python train.py --model="model that answers yes/no questions on an image's attributes" --dataset="rendered scenes of toy objects such as cars, trees, mugs and chairs" --train_examples=48750 --image_size=48 --crop_scale_min=1 --horizontal_flip=false --translate=0.06 --color_jitter=0.1 --questions_per_image=4 --encoder_arch="efficientnet" --encoder_norm="batchnorm" --encoder_activation="silu" --encoder_channel_attention="se" --encoder_drop_path=0.1 --encoder_depths=[4, 4, 4] --encoder_kernel_size=3 --encoder_stem="deep" --encoder_expansion=4 --encoder_widths=[40, 56, 88] --fusion="cross_attention" --fusion_encoder_width=192 --fusion_encoder_layers=6 --fusion_encoder_norm="layernorm" --fusion_encoder_norm_position="res_post" --fusion_encoder_activation="geglu" --fusion_encoder_mlp_ratio=2.67 --fusion_encoder_head_dim=16 --fusion_encoder_fused_qkv=false --fusion_encoder_bias="all" --fusion_encoder_qk_norm=false --fusion_encoder_parallel_block=false --fusion_encoder_inner_norm=false --fusion_encoder_drop_path=0.05 --fusion_encoder_positions="learned" --fusion_encoder_cross_attention_every=1 --init="torch_default" --residual_init="none" --optimizer="soap" --beta2=0.95 --lr=0.003 --beta1=0.9 --shampoo_beta=0.95 --eps=1e-08 --precondition_frequency=50 --max_precond_dim=1024 --one_sided=false --adamw_lr_other_params=0.0019 --grad_clip=3.0 --steps=6900 --batch_size=128 --epochs=18.1 --lr_schedule="wsd" --decay_fraction=0.4 --final_lr_fraction=0.05 --warmup_steps=200 --weight_decay=0.06 --adamw_weight_decay_other_params=0.05
Rows from block 3 of the image encoder of a small model that answers yes/no questions on an image's attributes, named by matrix and row number. Rows with one number belong to one channel. Each number is 128 + 32 x the weight over its row's rms, rounded and kept within 0 to 255. All counts start at 0. Numbers have three digits each.
After each channel's rows are labels from the 100 images, of 14976, where the channel reaches its highest value: "lies over" is the class under the peak; "colour at peak" is the nearest of a few named colours to the mean colour under the peak. Only what is clearly more common there than usual is listed. The data: rendered scenes of toy objects such as cars, trees, mugs and chairs.
# convs0: expand pointwise conv (encoder.blocks.3.convs.0.weight, 160x40x1x1), inputs 0-39
# convs1: depthwise 3x3 conv (encoder.blocks.3.convs.1.weight, 160x1x3x3, trained with AdamW), a 3x3 kernel
# convs2: project pointwise conv (encoder.blocks.3.convs.2.weight, 40x160x1x1, transposed), outputs 0-39

convs0.0:122171110043121138112103130125103189159090153075136136124113122175134191110112149099146122149069152067167124139166136129
convs1.0:166174160080128101109095128
convs2.0:118128157123150127099188101097138158155120101047152102103124070139144142153079105152081132093139148183097168090156161164
lies over: car
colour at peak: brown

convs0.79:181123183083132137085125103160080089128147117098086114115136109199117138113082117132156191135081175092150089159129143147
convs1.79:099112112073101162081145150
convs2.79:099115158127070141191078109126117157126157169099100065100151153119101106184113131140121075166115085146111083097096165102
lies over: bottle
colour at peak: brown

convs0.134:114088143154103148130071100118176091189146113125109170132155153090117081083124108146171101109132138148082180055104131155
convs1.134:129171126113128162139150201
convs2.134:131139103165160120142140160066147078166133180084087080121146144154123162139053096138119094105150130083130157114080126075
lies over: hammer
colour at peak: black

convs0.135:118196120166182137136143098138143121084111181152106126096185152157084148129093179170105140102140165095072163150116164128
convs1.135:179124150170165136156143172
convs2.135:084101126123116135124157146117128091136097076120097142115081077154124187161118086114187136143163104196096096071089103105
lies over: hammer
colour at peak: black

convs0.137:060069141194174131177128172165088095133093083122098100165149171149144073160156105146122130114103154147138138134146140117
convs1.137:071182135101120156117101151
convs2.137:138176095084143119118136152122132148163185144133160192150144182168093112156159216112125115082140103116100116166150136167
lies over: rocket; pine
colour at peak: black

convs0.136:111076103189186130199124097088153124157150133085117140105110182148151139138110107123114078200126118103148084139169130115
convs1.136:155176169130178126155121163
convs2.136:116094155144157132102115098086159129111139093185191201140083079117146134112118164075119073144150144102081121169099131126
lies over: hammer
colour at peak: green